config.yaml
dataset: "pen-drawn characters of a made-up script with 800 signs"
horizontal_flip: false
isotropic: false
norm: "layernorm"
activation: "squared_relu"
layer_scale_init: 0.1
patch_size: [2, 2]
mixing: "mixup"
lr: 0.003
one_sided: false
warmup_steps: 530
Rows from expert 10 of block 6, named by matrix and row number. Rows with one number belong to one neuron. Each number is 200 + 40 x the weight over the matrix's rms, rounded and kept within 0 to 999. All counts start at 0.
# up: expert up (model.blocks.6.mlp.up, 16x128x128), inputs 0-127
# down: expert down (model.blocks.6.mlp.down, 16x128x128, transposed), outputs 0-127
up.81,242,219,203,254,217,150,202,200,263,118,224,282,297,185,256,217,183,183,278,160,195,223,119,204,302,160,194,154,184,212,166,149,152,263,145,241,218,214,215,150,174,208,179,224,226,173,249,157,171,228,214,210,152,249,130,276,264,238,196,250,144,175,174,189,200,243,220,228,281,178,177,209,233,231,240,255,177,175,169,257,208,240,191,121,189,194,207,251,232,224,188,163,219,134,177,210,207,165,159,167,265,175,165,154,212,186,236,162,163,187,130,174,176,243,216,234,177,216,216,288,215,250,250,156,255,159,166,249
up.82,170,192,181,195,139,199,237,205,251,194,172,158,242,156,196,230,152,204,172,243,162,255,171,228,242,132,159,230,148,189,178,150,170,159,159,235,140,159,268,269,214,178,184,167,206,175,244,205,240,204,201,189,193,255,293,200,182,203,184,147,248,192,201,111,221,196,208,171,236,204,191,179,163,228,173,174,194,151,121,201,223,192,212,171,209,181,166,218,229,267,229,194,157,201,182,213,273,120,157,240,207,257,232,109,243,209,240,186,223,288,309,267,314,149,232,215,187,204,261,218,210,232,181,229,300,152,232,193
up.83,93,224,248,222,167,237,237,134,188,130,190,132,182,202,261,192,186,187,212,238,202,189,162,170,206,231,257,138,153,242,260,197,171,212,186,199,222,232,237,208,213,156,155,214,110,168,204,230,232,224,205,214,215,126,224,258,203,173,157,259,139,218,214,99,194,224,125,151,169,160,261,197,252,133,159,148,191,244,174,213,242,199,189,213,179,195,157,194,208,255,173,175,145,204,303,245,162,256,231,196,203,229,174,241,171,215,198,241,180,238,222,208,182,242,148,179,192,224,171,230,147,199,189,189,213,188,224,197
up.84,190,208,262,235,107,222,184,186,265,216,242,289,191,193,203,201,129,162,197,217,190,195,216,263,111,208,186,184,134,203,185,195,188,228,179,116,192,200,224,152,189,182,192,198,115,241,252,151,211,182,151,137,231,157,204,185,227,263,280,157,277,198,207,161,155,249,240,180,93,182,199,283,179,236,254,256,187,141,208,257,141,87,267,166,153,188,176,232,158,208,203,229,233,269,162,215,254,218,233,153,285,199,160,230,227,184,235,245,225,203,150,169,216,194,165,216,212,244,194,136,195,191,170,133,211,212,315,133
up.85,281,143,167,155,176,107,232,242,133,149,170,267,179,206,140,172,240,157,295,173,229,209,166,187,228,172,207,143,254,215,177,201,192,255,140,158,198,147,236,202,218,175,151,242,215,212,183,164,199,211,223,123,209,154,183,143,260,170,162,270,236,198,234,230,261,186,273,179,211,236,164,173,198,153,129,177,230,134,228,189,263,195,219,153,205,198,240,241,235,149,207,217,177,192,169,213,208,171,247,192,211,243,218,233,159,146,228,189,192,232,131,171,191,216,241,208,125,201,194,147,233,211,241,221,118,205,234,285
up.86,242,202,237,189,217,198,252,221,238,189,174,213,202,140,268,177,131,242,168,154,168,182,181,256,200,239,206,195,175,194,258,163,182,220,208,169,159,169,187,173,195,181,179,166,168,203,133,178,175,176,213,237,193,232,189,166,155,186,154,205,196,206,171,183,181,208,187,225,239,171,288,144,225,253,192,176,191,132,187,206,117,226,176,210,140,193,182,160,202,218,169,175,181,215,242,303,246,244,210,264,182,254,126,270,250,237,252,269,200,253,173,207,214,247,185,203,198,196,161,228,178,243,201,249,233,135,204,191
up.87,186,200,135,198,154,223,183,198,180,198,141,113,204,246,173,180,267,228,185,162,247,207,176,184,233,228,236,233,260,175,272,266,177,234,230,261,221,190,190,137,178,228,204,210,195,229,192,189,205,116,225,195,131,180,228,244,161,208,210,191,222,194,124,198,165,225,276,201,256,205,217,232,201,219,193,255,252,158,151,191,201,145,152,171,222,221,231,183,216,205,242,210,201,213,228,225,176,190,203,211,200,141,192,153,153,197,211,206,223,173,120,222,213,204,243,146,202,247,257,241,195,167,174,181,174,227,279,175
up.88,106,168,162,75,164,177,209,114,174,213,220,300,201,236,161,150,206,166,268,201,279,199,255,173,158,187,285,231,141,113,242,163,191,213,129,275,165,175,246,140,169,189,278,212,306,261,187,215,270,205,189,214,147,211,147,194,180,198,195,222,206,205,213,191,171,199,183,194,227,210,137,124,211,247,239,133,214,164,147,189,254,207,280,192,207,170,194,169,234,194,146,132,255,193,201,154,170,172,256,181,177,123,207,94,192,164,204,208,170,195,173,233,150,257,209,187,265,247,257,206,155,253,289,147,154,271,216,281
up.89,178,238,222,159,195,207,169,201,247,217,255,219,188,117,217,280,202,175,254,170,229,175,199,222,248,223,180,272,112,222,174,262,171,222,184,199,155,256,230,154,248,179,186,252,172,181,143,163,177,277,217,154,166,225,206,197,154,227,234,192,148,276,209,170,187,184,309,172,117,186,204,220,226,219,224,164,79,225,185,104,221,168,213,149,184,234,193,192,88,220,209,178,279,189,237,192,164,225,133,233,257,137,192,196,164,232,128,170,258,182,198,204,118,187,210,211,245,148,176,98,162,284,142,254,212,208,125,211
up.90,205,198,201,160,218,188,258,168,219,257,194,178,195,184,219,203,172,119,189,189,172,204,157,161,185,171,176,166,188,208,235,208,234,251,232,197,252,186,152,214,200,196,200,285,242,277,168,257,193,219,208,199,233,240,176,153,248,181,141,179,207,240,205,194,169,216,177,180,169,159,194,146,188,212,169,129,215,204,139,207,182,233,213,212,186,224,203,216,222,218,231,241,235,194,213,191,199,201,215,181,226,152,132,189,202,244,229,204,227,268,189,188,197,152,124,181,186,157,278,226,230,150,262,234,216,244,161,198
up.91,158,152,138,178,158,208,274,246,230,224,219,211,239,222,159,241,175,103,165,201,194,245,205,168,216,209,200,189,148,207,160,189,222,242,149,216,184,194,156,260,271,144,227,184,145,161,158,200,189,214,255,247,238,95,181,175,206,216,146,154,162,268,211,268,155,214,224,268,154,204,206,174,233,136,98,144,243,251,140,195,193,245,204,211,196,144,151,236,214,239,286,199,147,244,174,165,149,156,184,258,301,222,197,245,205,200,225,202,147,257,221,180,211,221,234,196,213,250,176,189,254,196,225,265,257,208,179,178
up.92,147,128,230,144,161,168,192,173,158,188,188,146,193,263,247,208,202,155,205,176,144,210,195,218,207,239,213,172,177,236,150,258,266,188,203,182,153,169,215,155,147,244,218,220,175,177,210,217,239,201,174,235,212,202,221,245,186,182,209,245,236,232,156,187,141,243,182,205,183,176,206,110,228,158,216,161,200,213,217,143,199,231,149,223,203,263,138,196,154,214,240,269,180,253,193,265,134,233,175,183,186,167,201,188,197,229,246,244,229,190,184,267,211,185,195,167,229,216,236,135,268,299,218,179,185,162,198,194
up.93,210,153,252,208,182,185,159,267,217,156,175,232,178,191,167,208,212,220,215,184,175,188,169,268,171,189,262,222,212,233,245,228,221,172,222,259,197,165,204,195,192,261,247,199,196,170,218,206,182,196,166,210,204,217,190,226,202,130,226,205,238,230,242,251,180,155,227,189,124,186,173,252,225,143,277,157,202,223,190,141,206,202,236,217,174,244,154,239,202,215,233,204,220,83,257,214,188,261,240,195,212,276,217,245,209,231,208,201,181,202,183,91,223,204,176,140,185,215,280,141,171,160,203,225,200,190,170,200
down.81,209,158,152,234,192,218,172,176,192,122,258,158,202,189,149,293,191,226,154,234,227,277,216,183,149,210,263,197,209,233,200,209,185,160,166,179,155,156,206,214,210,150,236,152,159,138,204,176,255,116,241,251,257,189,187,168,176,172,197,196,201,121,147,245,250,228,157,188,180,260,186,238,246,137,165,227,281,178,153,260,183,225,201,233,237,195,176,194,283,221,218,236,116,208,171,210,258,166,235,160,178,169,211,172,222,209,188,237,153,146,149,238,265,170,183,169,168,171,241,162,147,251,223,165,256,199,206,269
down.82,224,203,207,130,265,182,206,237,175,217,235,178,237,184,179,200,240,227,214,209,257,184,190,306,172,237,196,210,195,159,230,244,197,235,179,220,240,186,212,264,173,200,172,182,207,217,170,269,196,224,231,204,213,260,221,251,262,137,155,127,281,229,162,212,210,182,201,213,188,219,134,215,234,219,133,190,169,228,207,217,253,188,173,206,155,128,168,150,181,286,236,199,218,228,195,229,166,200,167,209,244,190,227,216,177,230,235,116,207,199,261,252,188,197,258,275,217,180,152,171,271,279,144,150,215,183,262,129
down.83,137,203,208,182,201,234,230,281,190,155,220,185,167,206,153,248,215,197,150,228,192,183,253,160,154,174,233,235,256,197,209,198,194,151,252,190,241,188,223,219,185,161,176,211,160,162,200,113,229,201,202,175,195,148,119,209,191,185,212,259,205,248,192,94,241,217,195,217,119,153,235,220,183,136,202,160,263,179,214,189,181,170,209,254,170,177,189,207,216,222,189,173,166,158,164,259,142,158,223,193,193,167,203,189,221,210,176,221,172,151,166,200,149,182,212,152,196,237,225,272,185,149,276,176,189,209,251,226
down.84,188,131,201,156,306,189,229,192,191,213,243,232,239,149,201,150,225,212,216,187,172,238,171,246,227,210,150,206,190,238,239,185,243,178,288,133,228,123,180,257,195,234,149,194,156,266,176,166,143,169,173,233,157,270,252,237,307,242,199,166,198,224,221,259,170,208,209,158,211,241,196,247,169,226,230,261,211,148,212,199,181,217,218,160,270,248,214,114,152,242,253,181,233,174,150,198,201,185,257,255,247,169,247,161,167,117,207,125,215,197,182,159,175,144,226,132,268,135,129,232,191,150,164,182,114,220,160,245
down.85,262,182,245,226,154,200,178,151,244,230,234,234,227,196,214,163,176,203,213,173,232,112,163,174,181,196,168,137,193,212,193,205,207,269,148,176,169,224,225,193,232,241,131,95,209,164,163,210,214,156,231,158,233,242,120,196,178,224,214,243,154,173,173,278,186,175,166,168,224,244,188,260,136,265,232,187,201,262,179,207,192,254,182,241,157,235,277,194,111,159,220,228,174,132,184,200,177,253,262,202,184,191,192,156,197,225,120,176,121,149,286,193,210,145,210,157,275,221,209,177,198,267,238,243,178,135,170,183
down.86,203,165,227,205,151,188,228,165,246,180,246,151,144,193,191,199,231,175,165,189,182,249,230,211,170,199,153,248,187,239,217,166,206,199,202,213,270,188,157,199,172,166,177,128,191,176,178,206,229,244,215,153,122,178,227,203,180,187,234,198,190,176,216,214,219,168,167,179,214,153,158,121,206,118,182,154,236,180,121,180,263,204,180,259,176,213,220,224,197,246,223,242,203,244,129,270,204,158,212,160,210,227,235,241,210,260,162,201,252,157,125,201,282,180,173,235,185,222,138,161,256,252,266,165,174,166,170,219
down.87,178,228,260,169,257,174,241,196,190,191,194,191,188,101,239,203,213,219,178,203,234,254,225,244,217,187,143,111,130,184,231,204,245,246,150,186,173,184,199,173,151,245,184,257,152,156,167,213,193,267,205,136,284,181,219,203,175,143,221,243,236,197,234,125,221,240,190,201,258,149,156,231,167,273,208,268,225,258,264,264,145,224,210,192,237,223,201,170,262,201,165,194,168,194,253,175,206,199,165,294,234,206,235,209,181,275,192,188,180,201,254,205,164,191,137,213,230,199,225,210,150,163,216,159,203,239,226,233
down.88,212,198,256,229,173,185,241,267,259,137,168,186,261,158,127,193,270,122,250,181,259,127,222,145,182,221,249,203,142,206,203,205,187,187,144,202,244,202,163,191,114,241,198,137,264,200,214,174,211,197,98,220,118,202,192,178,230,240,267,238,170,237,207,159,150,197,176,199,153,187,146,192,218,187,226,161,143,218,277,228,136,222,192,196,290,187,188,191,229,130,194,269,201,226,271,241,112,213,244,217,211,172,294,215,259,198,195,240,179,138,214,167,171,155,244,201,180,124,188,161,237,141,259,189,206,192,172,254
down.89,155,252,232,270,189,163,130,248,181,242,266,250,149,222,260,252,174,193,183,274,178,224,145,238,117,163,191,207,185,187,203,150,137,143,232,230,264,173,205,214,223,183,171,107,247,262,177,189,181,214,178,166,240,129,203,248,160,170,247,153,207,199,222,111,192,175,203,172,206,189,260,271,223,224,159,212,215,219,126,207,121,117,270,148,299,198,242,182,199,218,264,183,223,137,251,184,229,228,195,210,256,212,200,202,244,128,215,183,178,206,140,136,292,170,242,150,168,111,212,177,234,190,234,201,269,268,171,150
down.90,236,179,156,255,180,204,209,171,150,171,181,161,175,190,147,250,208,161,220,174,146,131,228,183,197,158,234,207,214,264,151,150,228,182,204,193,259,160,224,258,270,181,211,192,201,147,195,167,134,182,230,209,169,172,197,247,209,156,171,233,284,232,215,217,157,228,170,235,204,215,229,180,217,191,176,210,158,235,149,212,240,204,188,282,199,142,190,218,192,169,202,237,144,161,220,166,218,198,152,151,141,220,213,268,239,238,242,168,186,199,167,175,234,184,189,285,137,194,224,135,111,191,234,234,206,229,205,203
down.91,189,188,187,244,220,231,162,245,188,161,224,243,220,147,194,243,201,232,186,295,159,190,193,195,208,154,262,202,141,177,111,139,227,242,248,199,199,168,183,263,203,219,169,256,156,129,235,202,257,260,181,287,227,189,142,147,189,232,215,222,203,197,266,241,237,158,210,274,162,186,228,204,205,215,145,178,150,212,137,212,228,231,125,210,232,148,234,170,201,259,227,214,224,162,173,202,158,183,79,189,243,192,136,193,278,213,219,107,243,220,223,152,280,224,175,219,287,140,208,167,98,189,203,260,153,222,222,183
down.92,252,121,166,229,197,229,203,226,214,197,223,216,206,195,207,220,114,226,254,228,185,264,213,140,158,189,249,203,187,212,155,183,219,173,182,206,213,209,251,155,217,187,114,207,128,197,181,159,219,165,95,200,154,214,153,228,146,191,177,184,210,202,210,239,219,245,221,208,240,177,153,159,239,185,158,237,172,220,201,209,251,258,177,229,220,229,222,223,230,189,248,236,229,155,206,265,131,166,274,215,182,163,151,255,216,182,114,220,229,202,201,216,289,144,200,144,169,221,219,236,195,174,193,228,175,217,108,166
down.93,185,225,175,252,175,135,187,119,234,211,162,317,239,294,187,180,188,158,279,174,249,147,152,181,210,185,223,233,254,211,158,254,217,250,236,205,156,255,201,240,237,245,220,238,166,264,213,150,210,230,212,184,197,244,221,156,180,178,230,219,192,149,230,184,221,159,162,188,212,225,190,215,217,142,165,158,261,268,187,169,215,191,208,172,214,168,227,283,216,228,219,159,194,159,187,221,222,159,176,233,145,260,200,226,265,130,233,147,166,156,129,143,252,180,184,248,210,249,227,198,198,137,189,174,213,199,227,164